A small encoder-decoder audio transcriber, trained from scratch.
Model: waveform 16khz input, encoder arch transformer, encoder norm rmsnorm, encoder activation silu, encoder moe soft, encoder num experts 16, encoder layers 6, encoder width 256, decoder width 256, decoder layers 8, decoder norm layernorm, decoder activation silu.
Training: normuon at rate 0.021, batches of 256.
Rows from block 3 of the audio encoder of a small encoder-decoder audio transcriber, named by matrix and row number. Rows with one number within an expert belong to one neuron, the router's apart. Each number is 128 + 24 x the weight over its row's rms, rounded and kept within 0 to 255. All counts start at 0. Numbers have three digits each.
Before each expert's rows are labels from the 100 clips, of 14848, where the router gives the expert most weight on average: "strongest on" is what is common among them. Only what is clearly more common there than usual is listed. The data: two synthetic voices taking turns or overlapping, over music, noise or silence.
# router: slot weights (encoder.blocks.3.mlp.router.weight, 16x256, trained with AdamW), inputs 64-127
# up: expert up (encoder.blocks.3.mlp.up, 16x128x256), inputs 64-127
# down: expert down (encoder.blocks.3.mlp.down, 16x256x128, transposed), outputs 64-127

# expert 8
strongest on: reverberation
router.8:129127157106121118174153141128135143151085101141117155106116170143116130150154128147101098160167141083130181112141127139150152110160110162155083145144135115138110156167150109124134145141129072
up.0:111159155122175098103127137112135131129159112133146159127121108133106146134131124122145110096086130151091119107111111154147101115114081175129132143113138143052125136142141201140130101125125128
down.0:125146134116147133120104142139144107165133172137093145151105106132130155116121119127093146137111124127118173144137131137169138086166091173104134132090131121133114159157163083169116138137116123
up.1:133115124131117135156119137119115127133098098156088117182138102112104140127148111131140123094118140121112075087153121124122136102127092145112148111142150076141118127114127141144100172113110132
down.1:153135106101133143110144112130141130074140135094126142120151192116156162108101134105100088111071186078089137150124152211088171127154122115131115128121103177131154168109143137160151120131123110
up.2:146086117157128200127126150132095148093134110137158128150119121148102115126150102138110127165126100122135122136135112109116149146189151133112140131124152136090131135107157138154129158146058135
down.2:131134176115103129149149107127169103117131092142104111155131115139142105174082132108139135167159110110082107154154113134161106162081133113102115091138137135143140112158124118073141109164145151
up.3:119178179132114151174125167108135173110128094071085141172133150152133119092162095165108134125122120071171172102111141146101098143135109160093098141156077107121129117109115093173135115104152135
down.3:116037132116154151145127078148144103111068149097150116130103071125137101108148152106160136115141149120078137107146142119095139100157139106144110134117154125105174124168139109139149124161083130
up.4:124113114162170118097119188163112095147120093139128146161169122110134128124132086117112146131150156155109153132126125122153126100159136151131146096107169122105126096126099159132108079121141141
down.4:146145124101135105097079059127155116133120132112152163129132135120124138083111132149143139119153145136127133128146131113122126116099141128152099097090114137111107105107108095118165164142121151
up.5:125109152132155160140113124099120146122130130106155136116136102132111103120127143141162118091177098124122148121100129119079094116092110166126111145144123110130108165113099130136109150104147141
down.5:121168115134174121105129114134127072118106184118114123126112102113112121130142161138104180107126148152102112127123124136122150161111104120118165158160134165159107117130170103161149168109095083
up.6:113124129114135108149099173098137115173157140162156145145181109120105105120150142137116141129153131132119117132131157108129094070108145087126146140169156174121090123121140119099115158134104094
down.6:113137139135193126121091104138131096158148109087084103085107175116176131128126126152105097122114109125124129127138114149139163122159098105166117107085087114102108123123146132106161083084122108
up.7:149122091122143156133130110058158138133148139122131145095124129129116124101112149112123125138148129153167125148101125130140168091103152169106140131112199154152084139116114038087156142171132124
down.7:170120127145112126148098095108099096190184086146111116140099161117158099053163108125121116091179131090085136136135124141145127147121089150104149092145101161123160133128152152127118163118103118
up.8:123143142075134095108126149132146066101118138158129144098128144138149103151161109124106185157109144100140154122092111158124129138145115107149110118141133151121144110121177089139106134119114113
down.8:133120148111136121130076149104139140129125075143118109147198143144135081124167132127127157128133146111114106130112112119137150131106121123155151138135133125135107128090156121140098155081175147
up.9:152140138165100104123150126101140138084142146102115103110098166144126116082141136123121149099120127106127093149163176127124113139097113121130122129129143120162109136123103160187112135130087174
down.9:124122128174109145101133115144078126097123122086098127136156126110148146114135108100144139109110147088128124141144175105152122149059102153129143122137108135134177148139128141122121145117118163
up.10:075124113100113113169136157087138133164130128143148144111112122139130135160130126110141103118151144141130113060119126118081112145111110133107164115130097120117128093115144107153128135114135151
down.10:120173161103143099103132132110130139127131122145091134108130203152159095135140108107045109077127143127119113127119140204129131126168153106083121114148130100156085117122097102146154138109094143
up.11:109171134137103167116159140148160123151138160103104155136200128142146114094142122113106171112150113105131127147137126094112154098101118150147106092159137138147123142141113154124115131152147122
down.11:130129121170115127158110127140141139122132120115135137079091150162120162175125130144123124156169108154112107118129128147108142130123113139117133149128133111060115136122181083120154172105088160
up.12:181134146162131105153113165119119118128116100144137145115099167101112150182135142102163111122131121105119099130114131104136141107121148141139098124145152176147116100148141106141109103129113115
down.12:138145129142138134105174153133118109134113171131128120169186106153156158126152155145095140140105121113175154117136148155105113144148097089098129081111157124115115136165124113135142143152112129
up.13:109133124116130108152090120118121119127127138183094135088110127121119123127151126137141160115113154118126168139119085178058130134105119172142112180129147122127117120141180124159103128124134133
down.13:108150163151131169136128127092101104137147130085165129164133156110133142119122123136150080123136137088133093116131170119142140107132108100132167105169153109153107148113112125151117158121121159
up.14:119167153131135108138127132144143128132074171101153162125136149133103168129106127107124118107108148145098114120132125128147174140083099128153114160135142120098115138148151113161116135115131119
down.14:132142158155096141132143154122164135140124145148137110139191164137083166167096151097119097096101142113126146093110128134146148149165100094110110138064101102130117163151157101133120109097100139
up.15:113136142132130134136070129101141149105109089087154114126106116096110183155144157103137108132119144165133116115140098129177131147164110135146115109156091151133159132117198157166150143133123099
down.15:076077126082122103107067140096178129105110151116157159171118074131104137120122156106084150151161121112133139103143119095097089146141116120127087156123172129115124099101116144105177108122168132
up.16:125099119174139156110170102081157181145112119105152132143159085162140118091125101108109155133113124124151125124165113112121125103066141091107117188125111113133137174109134168113095110121115110
down.16:163087131132140132119047150133095107114159151162122114127163106133112160112132152114104151138123106119155107149120105147133147122152115075161161131141124121101154102118132150115148107115114132
up.17:117136125134159120151111097133104129075134094104082111100104113102156113152118136119117111120145115133074146134138130075112134131145103119089123121144110095111142148106095098093089169167161124
down.17:127126095133120140136144136161170183105121141147154128120145107132129135153129086161110183149106174118107122107117104119103159123119142092122128168119119105142120150137123098185147114127152109
up.18:148105112143138157136126115127155084095111105115113072097144097120135112121128159153141164171155145101098113135108102110127128122116118108093113132141143145137151116104089141127125120175150139
down.18:161131105104126104106126144103089110132109061139163136121148136153138138120105124063134072125099172128124154089115154134121129148131108121118135124158123168125103128186116118140107136125103119
up.19:144101119116139111115109136120157136124158103105174075125127123159122112125136104166160160094172108131106080103148125125092119135122123184131138131146133135086167140146155134161132085103142138
down.19:085124168126134084136122127175113089148136132146133168154138130128091163126150105137094146151146139127127132120105126129137106134144176121157161084064138117110105108160142114156141115147112117
up.20:112172124136113172113121103105129154127125128110067093110168141135115089136105133116169097083162115140155151106110119086126112098141111150147091119156139136200132144089079118092133144135117114
down.20:096104126161132137142114119117142108129118119087115103107133140201085153107155114151167144145097136100137139108109106119115133151138105115118112126126124150092108164130154090110122094119098119
up.21:133129141142131114131154110148168100132132138133127168101124158108136125115169123147118112127149132116129185082118102152130112109122167186129100116125140141135135119105100141135122154103109121
down.21:093101124172174158133131130107124147116102116104146101145107143180144147087121140127168151146094142130158165107146128102139160139139113134096150092126161154194117114097127132131100115127118149
up.22:151153115127140142091125104101130149089091118111128077135131102072126155212097130100132135147110149159129138157121112138111159153118094152108151128161117127118137140163188118101151165136113133
down.22:106134172120147145119168155105082141141121138105114117121112152167146135086141137154138109116162113112139137153163125142145108125088149108117110134130147117112130156133146095120147082148120098

# expert 3
strongest on: reverberation
router.3:148106104129139151100116121135100117139112112146163102111165105136112141123132104139127107163111150179169105112133134130134135131135107132100168192116127121099154126133123143090120153122115139
up.0:142177134117123106165109114149117128135134144123122126138126125137111123148127105126138164163066131124129148155119100130116098099086160119173123128137112102124142159097112106141116137135132178
down.0:135075164128163124205151094159085085140136111154159100146148129111151125131098157109143127101132122133150130112115170142099118126148085143117135118136146138134166126151132147132137120126115076
up.1:071106141142116162126194126112095101105114123116100113150190125137146142132114117137152120158105118140103136158135125081118120100136116139141125112091086135076154139157106137099113131121138125
down.1:114155089139134122147102157150113161118166118144123162171168143124140110121126136166107125116069128145131117088101145170105096127116197126141133131140122132143074126135127084138121176137154146
up.2:125179161113105120109139109094106136120098119093108121154124171078150119131126151140096095145134100149084116153066129111109118095089121167152124095152117137136126136109124116167161160132105147
down.2:099154114084183104114145077142131160094157145139157098126159132184134118126135104097116133094152171133142122112130143159114118111161112134126124099109126174135105133144112154102075112113149139
up.3:169159101121133127095165146110119115113153123158150139141125135119119124169096125140152160161110136098132153130149095143151159116117118127107116127122149124146133137133180127112087164150098104
down.3:069112121154080178123172146128119152112138134157142127118115175151114104108114138110125174113080133134148136104133119129153094054123093101160134153130131098130138145099134113166131111136150156
up.4:126162101158123120132155130117155148166116132098150130100166072107092081132121166119103156134113075109095121097159133109071131104157137127143154113163134131131158146159144121129125110144132117
down.4:120135159097158165095134148166083151131158099128144138129131126119117119140135153118135159165118120110122131116145106112149125193103152111109116126130115107120157123129084134153168104133127122
up.5:164131126153153104168100115092107064134124123138139122159126147144124112139141129167112176136103119133177132155144125173128094136157104128107134120112100152109137097123127113129111151111136133
down.5:154134168115102110132122125129146097126115144130117141124165150112120085115083120117104101092132127115150101128136110122106103088136126133122153150103115127108111113147098170144115122139149104
up.6:164112135127109158162103140108137105078158120146139080125154066130138106076103116170143132189148130058126129110152125108124112096126144115083133138144113135148127148150131157117114181138119124
down.6:132132098141119100149185149108141132130130122131145162151099110118132163129141134115124123084124156133126109156093121174126105139158091147093135178112110132139130083151126140079116142135118092
up.7:128117116122142129124162129129153137165130119129163116144101095155133152104136155171092123112159170118132139127121125073120145117130114118160104127051141130122090133138081158118123143104156117
down.7:143103114104146108126106136107149103154105119178113116103109079150155088110120124222114137117141174147167133101143073152141114151108142106126148135139099158177105109139162140151130153167127136
up.8:117163108147130131161133122134096139117143067102115130146111142107146128093121130139115140120153111120125118143119087089138119117158140159078103128116099143134133144134115114110143103099083128
down.8:130154139159150101121140115138099139128114140141131099138145153136154097129136142139180102151106150142115140116107187150098134164112107162116157148163163143135147161129118130157110149103129111
up.9:140129112148115141105147112119088120128116120115102132096172130100130125119117101105114143124142117155115155116157138142119132111099156124091131148169106130131115100087146125097099103169154136
down.9:117127156090147149187173123125117114165180088146145110140134170198155144128148122124183120178108151160135165142087127086157158109147105097144150127124158141134118151134109112124124102118133116
up.10:183096118157151124164151148145130173103131124112138120112136106129130157155128118157119188098099121087119106137122104162117104166111150118114146088154151169114143127098153105135122117110129093
down.10:130112141122095116185115116118116140157168133099149108149137136131118121121101130152177112142155162106129089156140114114132105144126151118125116107106110119158128111141082131105128126076126100
up.11:163102143143127104135145112114127137118137166114172153128141160141135101155111109136094130110095151156157094091112103136131129136116154172163135151102104140112134111139143132159132147153099112
down.11:147085087134145161111105138158154171105101108131131098161153147109121137121058090139120121133091143127130112088102150107112188121114136086160103120126129148186148158122155124123125126100115128
up.12:144106149098137107126138129125123158108116100107088128081119114149094121070179137101121092126160143175142117088080166102108120105125121135174120151164104130128133087103139134094138125142095104
down.12:130148114150111124108114100150091150116089076120155118150121150122104181134099120139111104142135157114128135146136089148112163099146177098108111111123177150138118129168132140149118114110122149
up.13:112148101126137130142141143135061140161160093135120136185077135127156107129171096142119111075150129177150128113145127152135104161168130146133154141162081096161086148095162121118103131124175152
down.13:136113134179134140121137137127100139113093139156123162140130110156132123122138097119126106167145137093104088117107129136146113130104144114140077085114146089132168154179149099136103101127141123
up.14:137151153135121130172127097156141131164129131121144120186139152130133113086127167150142072101130148142136156166140128143167118126145140091162115102123127113159132097128101106145101112117104106
down.14:163112126158125101157120125126108107136157134152168112151164170140140085080121109120145128143121136127079139156166126074162119130153133145134105062161172132156092127096112134159153104119117123
up.15:132156134153100116143126154106174087124108154147103104102086086128143087109126136166128137083155124137119137076112144119096168110056121124089129137120092139101085134130110163145140135126132139
down.15:112102134139173100161111100107138158144080109099102149147102112172161155125076106082133134138102147145124145118128127145114105138131163109117185127143100172161151074141083132093153095106106133
up.16:135142116144122128103124144088128118099130135146139156112137171117121149125104167142148124182121135113149130115125114051100124127129158114121118090128126181120145112112120132119165065128092145
down.16:116148135132088161132115103129111147150124109149172129118080156137101124155112100132145124166120133106124127127110106162112178129102091150122096119124142164138117106081123102126140121146110151
up.17:134143168108142092153167133154136124113109148158144147128139135144160136102126106133126136134127120149148100103137165164120145126128113108111110119138137091135132145091123122142117148142108168
down.17:215124166139124140156092103127147088117124134154140105157091117126162144128145139168135155133128112142128125116141137104182124156122147108176094133121118104139154142126133116124121148097165107
up.18:116093160155128122087127166186128118122149138121137120107124144151131164139127132093172088145117123125133150112090090110161079157145156160103129116094134146115126128149121140172157109095146112
down.18:116058140160131142144096087171092141135140156164111132127116125147127160094100108084136098123121048111123111122099128144114073093088116095140148132124125093140120098110130111089158129103117126
up.19:110137118105154107132121112126080119116114149105131158147111122163146092101160107135142121108137120151122135138143112169151154103119160118183129121078139122153083183086088160088140123152118096
down.19:146104101127154186161099154138159163109151107169123132135153133145090127083130121132087162141148166144139141137099143125123122121097100107118141159109133127103142131145120116150125127125121129
up.20:127113120147100151088128116127103150119132129087104096093092111139125107133131122109129104092147091147112148139152168119109111157137089084093112142088122148114082181130149121123147138123136151
down.20:097123136080143130123095112112110122146152105101166149082112137153128121132133106139129130143144119148117112140101172129128147146064157145085146112115142185118096147125082097098133109123131110
up.21:147135142114129145110112133126139151130152097145133073088121099118123139149160158139088167140131108125125124129157092105154121132144105140193150173131143131081088109144094122144107158110142155
down.21:139123101119127149122129160177117148147125123103117144136150156083139132143134134090096117096153132096129125123095137088130144111066142138110161095146133133101153152119152084146141087116124157
up.22:130116112152116132121108104146130116090113146164141103159129131126122113130158074091143118171115131126089134133141173170102186119121116135108131157144164120099145086145122147141129131149110153
down.22:132141127085149103111118137130136141173139114125106135113148129150097163151161205173120075086151128119125133139099136113142108134152094113132109150136156118143116108131124108141123106136114149

# expert 9
strongest on: reverberation; muffled (low-pass)
router.9:128125133156129089135156088088133110103130122143116129143136142122170121168119125097134143136131121105077137122125129121146109121129164174144148179124145130129130115144157180086143150146155147
up.0:142142113159107143130123111118158106145121144146140120109141123107096152109103139176105114104105166115084127102169142179107130136131152126088113104146116121080161110197135122118089107137114108
down.0:167123136101125129162145124105089107096129101105093136143085154162116101119135118130085089127108152105165180145142101103123163137124114099153100099088146153158133119128095131138165128135083114
up.1:140121066147152164114152124107098165108167122141169139132099105104153133089125102125135088142127121152140106124157124129112093143162099156150137160116121151120129127142196136134104177136156098
down.1:122150149096093132092108169139139134129110094155129098129129111161094115156088079161134144159131136143127135118154173181143130128120167146131102121113104138103113102121110151111162091142112140
up.2:111185131122092138110098150139124111145130151172136160130167134171148133074138139108146110118133094100117107120135158141166100151135097083147096128106124134100123110133119148123154062147170064
down.2:126125170121125112144130134125131150125136108137092122103189181109107156129119127123094165097142134140114073136123163130144115095101137185148119114137134103163142094101113126136149104139163114
up.3:173155110120099119086108170143135116112137141120150113128120134143117142146162150132124121165119158129156139124111101135098142152071136105159119122159108132134123126110093111094119110175112090
down.3:149107122101108108104138152107117098141079102105109161141111071097163103103079143130140110074101123085106118104130156127118094140143118114126131161097149118157145104179112171118132128113115131
up.4:130124101115089150138130118125148156141169127108145122142141161108141100148090169108130106177123142096086143114144108132125140134158119140137144155147154131153137151131112108108129144135123137
down.4:098135135146121111121095169130085107099136117120128130108097068131138116120134095120122152109117109095147124150173118127098134119151117120150121063109114164116127124103131113138103111091158092
up.5:114137113143120123117073129138125092095121171125160140117096138175119091137121100097150140098103097137178138117126122123119148129137183059077118116198098123150085193131154150128158121118113126
down.5:134114149113139097155107105111137127142117127113115138136117083133161115145112153155136105134148117113139117157146134105123165139107065143175132088176127115103140150086143125111123115113158127
up.6:163128114165147152117103138142176162100150167159087155114137098151135107080115119113126117144128108120129138122104131138154137104179145166144131119114158175124101120143140107106103111155159105
down.6:116148092090094148118146114112122149142121131090158153099124103084096132133126142137136169147115100153094088127130101136109163130151167131078130117172113058119164116135161112131176137094094148
up.7:153139137155172091082136118159118141141117127116107101089103170127107151150199122133131094104110129170102134084116133116143120144106134155155089114144131115088117118157157111144130127132100130
down.7:141139153150127171137110177134150125144148138130120157120112104150153150118105150122129127172091121103099104163075139138101077100202137154148140121133129141126141110151162135122142098107118156
up.8:121118143120137130090160140178156136130129123171139140159152089149102106122133087132175128147125120101103140110142102105125151135114143175109119167127147141126119151134145116127128095104136134
down.8:112078158144169130130096118143088167156117125122105153086127149146109149138106144144150123115130146130166067170097129099141120135093108103156112115142085123076170100129118118140118101118152153
up.9:058101137099161121149150083108153113089098069116157121132119123140160140092129125159080133123123115082149110097127115129100148140107160158163145120116169105138125137134092122132171135111131136
down.9:090160115123107128115113071138102153132132148173130107135149171086142117114161139123136114109141105156168127069106117104144118087149112106116122132089140097141128154074162089139094138156135138
up.10:145110137123131117131136134132145165112119128122117150131120086104135115191147170114141104141092101109133139134157091152139138126128097126117156106110146084150145118146087116131127146150145124
down.10:146136118108123152165113143163143094164139109125129111139172150112147089122096122140144188093114134134140148184074076102199113136150113154121074147137131164151135105138121123135094111145091147
up.11:135099097095125107125104116124126090108155121111131148106166118153110119150121124158112119137138108136116091142126141171119137125160102106159139070125148120124168144119104122078112143069137120
down.11:114116142134150123146167118132153170115123162160138126163143122128127136107143138159160143121102157146142125087078125095123114173133141136136121186164144134138110164145099158133100106176124129
up.12:129118109133138126157102139116112125112101120186140139136189090115104135144102131108144119119060125100117133115139146174108142112163140091119109099130159162118108150169124128140110147116079114
down.12:127104121111145185131157122138091112109116130111114123126114137131168117123153085127124120168135153147131114107119133163113142089108132126115110103130110140132109148127101104118160128175154169
up.13:096135136105134129140136180105139089147144138124079128133150118164133083100144091144118128124109140137133140101123135105154106126161101129155157088148163135137140122125129094059109104105145129
down.13:137148137166075155095114129174100086123133132107159121133123102117134136069109146102125134133149110150117128151113137122106131148120123132095140171089105067151098181123095125134148131125123117
up.14:087063150135144103176172132124110169125122090125107171139133128112140162134162172133127112146149134118132125114137103148147108143164141128147115098131116063155142105124129138173090146138160109
down.14:156130144087173087091113108131149147113163121137111132122117156108123140134126181131146148107086151138127112164130126116117107070089154148155139126133128139149140158095162101100157103151106152
up.15:173132130136127136126153127134123126133171148154104089092134126089108139107153105106157108135133131165156143146154104127150075140103098174171120169150113104150116152133148123105092155129111108
down.15:114150157117145114156107139149161104106106156128119153108121125165171159168136172131151134133136124165123116137086119140179154133152128115108107104158125119082175103160093145141105055104151118
up.16:111114135126135109151150132151090108076141119128097129142102129131116143118172113109108147101077122133134142089123154125152136125124096175116137105139146137114130169111094126114096115121148119
down.16:127112098159137137121125175133138075181149153149160112135133119127143119106134134127157077093116118147154150141126114111162084133166135158136147096107118171100179109088119134141177127140119148
up.17:149095166108120140135087124141112131118125142103134133146137121127107121149154141142113088106123127114126156147113110142115163147194121125159097107150133122157130136098126101150131140123101098
down.17:121141121047149092156112118129133130153146096104134101112134088131161109084131110086114133151098140144091163150117141112124141134106146092103126136165105145158119102100146146104126144111131119
up.18:112203118102089157134141121152152099112104157124134088118120114122101085144126146142110124186130145140104141127111154125110188131119174097141155141149103126073124110159125140137098139167109120
down.18:171159113103121082124119119124105129114083117112168175124125129140088116134127097105133161092131119130088089139104152167128083153134122110157107128139154117117162128100161141117078173091119108
up.19:112135137104102087118127139127135113131130120128116105103129164118135079071100126127070094134164183145107154153129116128162105139064105147131078140146146101142136125152135108117123133167080161
down.19:149100104120158143112106098160159187138122133155064141090121114144128176103150114136137163143123175134145147121113156137127110144137172130133086138149098111152115112160120150159153091100094105
up.20:146128134124094104078152129178102136138132149125133140114134157111115137172101110149152164177107168119149105125124164167162156097110131132125135147114122107146119151118152128118121104115103092
down.20:122132147096155148146166111085167095148106145148163124100152115104130165110141157126125167094092100111087147142120144124112073147126113149114141167139127124129141117099117148143119140153131155
up.21:126156113129115142117137139134132202144177109123122151136129151115093116138134111099109113149108087112130153127124094165106124124130096141114163177138117128155114125116144150137120099099155163
down.21:102122143127110078137136121147137082114121089132135141101109146110064149133154156161143123105147106102125103113156120104122148110145121136142087103127145176145136138128121102165126166117139131
up.22:152132146129112127161134145130099126152171136115115152115097146132138138143181150150147176091097109153148137153118129127085122112161102136141147112135177131161163088148093133151117110127103132
down.22:129145117103125112124135119144121089095109180142175173132153127116132096108087115108098110128111121082156154090180125141128154150136122117086141156122132157150143154096097130118112112116147121

# expert 7
strongest on: text has "shop"; text has "shiny"
router.7:138118100196150096092130143158132171158117150131132088127147142124127147127104135147120117142148150072103157125114122103116130134165164147095113151170143158112109137150172131148138131127153103
up.0:101155087114122154117115136143112095116147149131045163131079082135154101122115113141143131085125123100127136100121116127143106165109132122119112086127161126124127108119138169127158096116142148
down.0:149146146107170093175092069112174121127140132137171139090157147133102113106152121116112137141142157131140126130113148169124150139149096107156143149102084141134075145136135146146132154096083112
up.1:093162125126138130152089151092159145131154137173173143113115103126152096112125157130164132167170118119112128118137102117157167109121121143145179084098127172151160117110122133135102071116101129
down.1:069127084109123140146100157110167129081147129162145088149182189076155139181132120183148123135132140102131125162140151133161113111142159123096111164159139101139119124074146132091150116098149107
up.2:134134133075119117175128132121119129119155130124119155121118120117122146133116166179132130147118115085119102124135136121110151142124123101102114118127124113129162141149110155174152110110181129
down.2:145130099137128133148124092152152148117157109161120150155094153130096128106101137132150123108127129147132095105139141127173119160119159109082131138148140107137145134112106126098138117132143142
up.3:143165140116149118116134128123074149136137131122119119124123086091148134162153123136152110134114134165184139105137120149131111129148131106144115133141129143158147137139147093158107161142150116
down.3:101136090117129155130144154127120141121143108100116158176139110144103114136102126127108141098139130156135110121125105158100109111118180081109134152120140095107168143123094104099114119080136137
up.4:169084108129111125164149129148150115143123123090110106158127128161129150136114195139102096114157076088177094143079113143105142133158116089134095169101083098144125108108148115142129141103155140
down.4:161101123148136090131116114129112108164154087129134128150119095173144112142116118119135109141110116092145149133183143116128121135115123129091110080102165103108128111146106101102154080150110158
up.5:154154123105183156086141092095161153123130117121146141102151117110108128140109140148134149124168139129126122171120108137146107142138158135110186143089148150122179113139150146122114134110130132
down.5:137108104145116153146124153163110150147157167130119142122148122148139120113150117127101129136101147119141123088114130099120108127159086109130108090147131089118117144090142117133159108081117102
up.6:124117130155119165123099132115152112127150143158146131123126131127099150107129125107121151126122157093139123127136138167126098112084107114091159102152173096147119140137114170099141102082093129
down.6:132124112115126145111119088148165114115164165136141133124108125118147118137120128112039100130104111112134134106157102143125125129144120169142163143093132159125140145162155095135142143132147116
up.7:147110154138116130143149175079121160098132135095120125115165128157168190151122119143134116160097110157079134157124137075106101127119143118123129175105126134126161110132154145099107112121125123
down.7:138141167145109109143133160135135116080146085131132112137137115111129104143108141132139138161123131112172131106113131141162146136119123099111107122138127142140105102137110154117166129085147149
up.8:085155140156140142148144127153096180146165116148091150140090142116129093096145133106134110103142126121140152100084145142107122116135069160099151129147114088153154132099124105103137106140141152
down.8:138113103136148147133111140103110088129089106143126137130172114118146112143147144170140137112121148139143105129122149113144132084078118091138128110129131144108118145139114167123108147119134092
up.9:093143109126158120154120116116155139099146039119149067118076082187106140155176135110122143131138118098115093102120146113115175120144142133132136143129178151135122126146127144147131096130131114
down.9:154131105062119159148172112141124097111136130094120086126157086101150088111103127145103184135112115157113133158122147117129095089168125169116103066122153148151107104133106110143072172091110155
up.10:125158130175173135152132133122124103086146122078153088150123141118157127184082135103144111152092115150105085133145139142109095125097124170113099130136094118105175138119128126117153151105136174
down.10:148088088107122083109112096123115148126118115120144126155108115162131095114157115121151154085130108140165109125123155152143133082133095105144132139147092102111096163090104090128134104103131132
up.11:108095091132147099160108144120147091138140167121140168097123137127157175087104124151157098131154158115169125105076085102137116109108110188127166121132144152107153163134127132124131110144131115
down.11:127101139121161142131133137177067106134136125131131128128143072127112143138105184116113155179101113104135156119125167137147133104104117098131151153123124103143136088115133139120140137113127081
up.12:140136157147085111116085164144107133119130119155106176114100164125124090149065124154181140086093103114142119114134138123127110098135116131125091127137118099132139095089130145140142106155159132
down.12:121137133143130127091093103129111106106114135107120113135189124122148134099102115081113104119117154143120107146136179140080093133147154130119152146120149136102118117106138114124150159126127115
up.13:099116138097158119107117134120157136125123160110123167091157083115124146141106129170082122098121142127129166094132148116122122136117098155076180144143187106142094144081129143157112112114129145
down.13:109110108138132163115170122114152128155093143144108159160148133137143106176134136160085169094123166151123117147136111122155127142121141152164143098112127115100120163130132132134127107125142118
up.14:147101128140142147147095093138148136167122123140122120116155081135153122100116188106123107129108097155158103172127159137097182127147118109146148147128106142131135125126115117115137153107116103
down.14:108129175117115154117135143085143154136156102137126131100159165096184123151159095082153122143107121135129153111109082123121130127155134144123129101129147170117150088158111132130134111163111113
up.15:132167168159117120051154138148129166158135156113095131092143141117157058124104122119100127104127139123151149131119093149084100101155091099121150123119179100127107099142120083158121104125135132
down.15:084108131122191141148127096104161106127077132146148096154145122115136148149117124152124140160140100109089110125141115118098143123140109125127141108137107097100161157104170106099141146109175112
up.16:136138102110088113109132106147127101094118150144109135158136078127095091109116132147133185109125089107143143117110108104128113187125109106114072130129119125142122126127131113153105119119128129
down.16:129095102126123165104136148111105139161141149118107099110159122127101149116139112125188098117133132086125108141141125132124161105098097160106149130154145108076115127126139116131145169142123172
up.17:098127089098131084156099110099148134140113157146087107134158120149120103133158125132114153173144103128136149147135160119094139151119134168151173114120131156101142116111095153157110151091123118
down.17:091157128127171136100129144133141126125133148158119158153100160165106140151150118134158196115107149130126079142147129108148097155138172158142111129131114093117085140142150097110098144155130167
up.18:132118134091098134113105137144098183107157123157132148112131161138120116058113101106111130123176136109151156104107116139152141129105136164163142106148129161114138162126144179156152079136104111
down.18:099160099158152133106169108081148117131132152171140125086139115185128171186120109144163114120137140112107167137106194141151125163089138130107107108104124113140087118112150140148090124148141139
up.19:142097141125120097128154135158103098105136143130092115135091135128131138159118110112128119094124153167111091119137138124115098104140163133108122095136125122170130150142150115099123128145086101
down.19:122148127095110128114126098116130133103133130127146121131116098116126142174140080158131137126151127110109122120127117126119157114122103123144124141109189100134164134079158102133126103098124161
up.20:116122135119087159110123131172159134105126102125143099117091086140125109112122105153108171106137085161092128129153079106125139131133077096103100130104128126111120178126085175150180108139179130
down.20:130152142134114136133140123091092089128182131090108168117115140196080136166121127117114142122155153168147129158141127118094107132125146127156112122116172135092118126151082079121116129132105107
up.21:113093148101098148115143128110118151095124171134104121135132136129150075137147151122089117119100127160118100139150133107137105130103117148108119109129078091067135113155162097179119139115104135
down.21:145106140119107145151151094116082131143147139155122091105160121134116136090105132132136158133133137125094163148141075104139097121106115125141152085125108144155122108129121094126159103133178152
up.22:142093151178133141111109118107091126129146097124084085148144071091131125136126103105142153145046139152154127146140151148119113154121130144128105126089095154134147121120123138111116154157107163
down.22:146118140143104084137144089125113145120138098147116147130129133148122132119152121135144154127132154082148147105125150096112154176136147119103144116172129141132089112133112125109146174139118133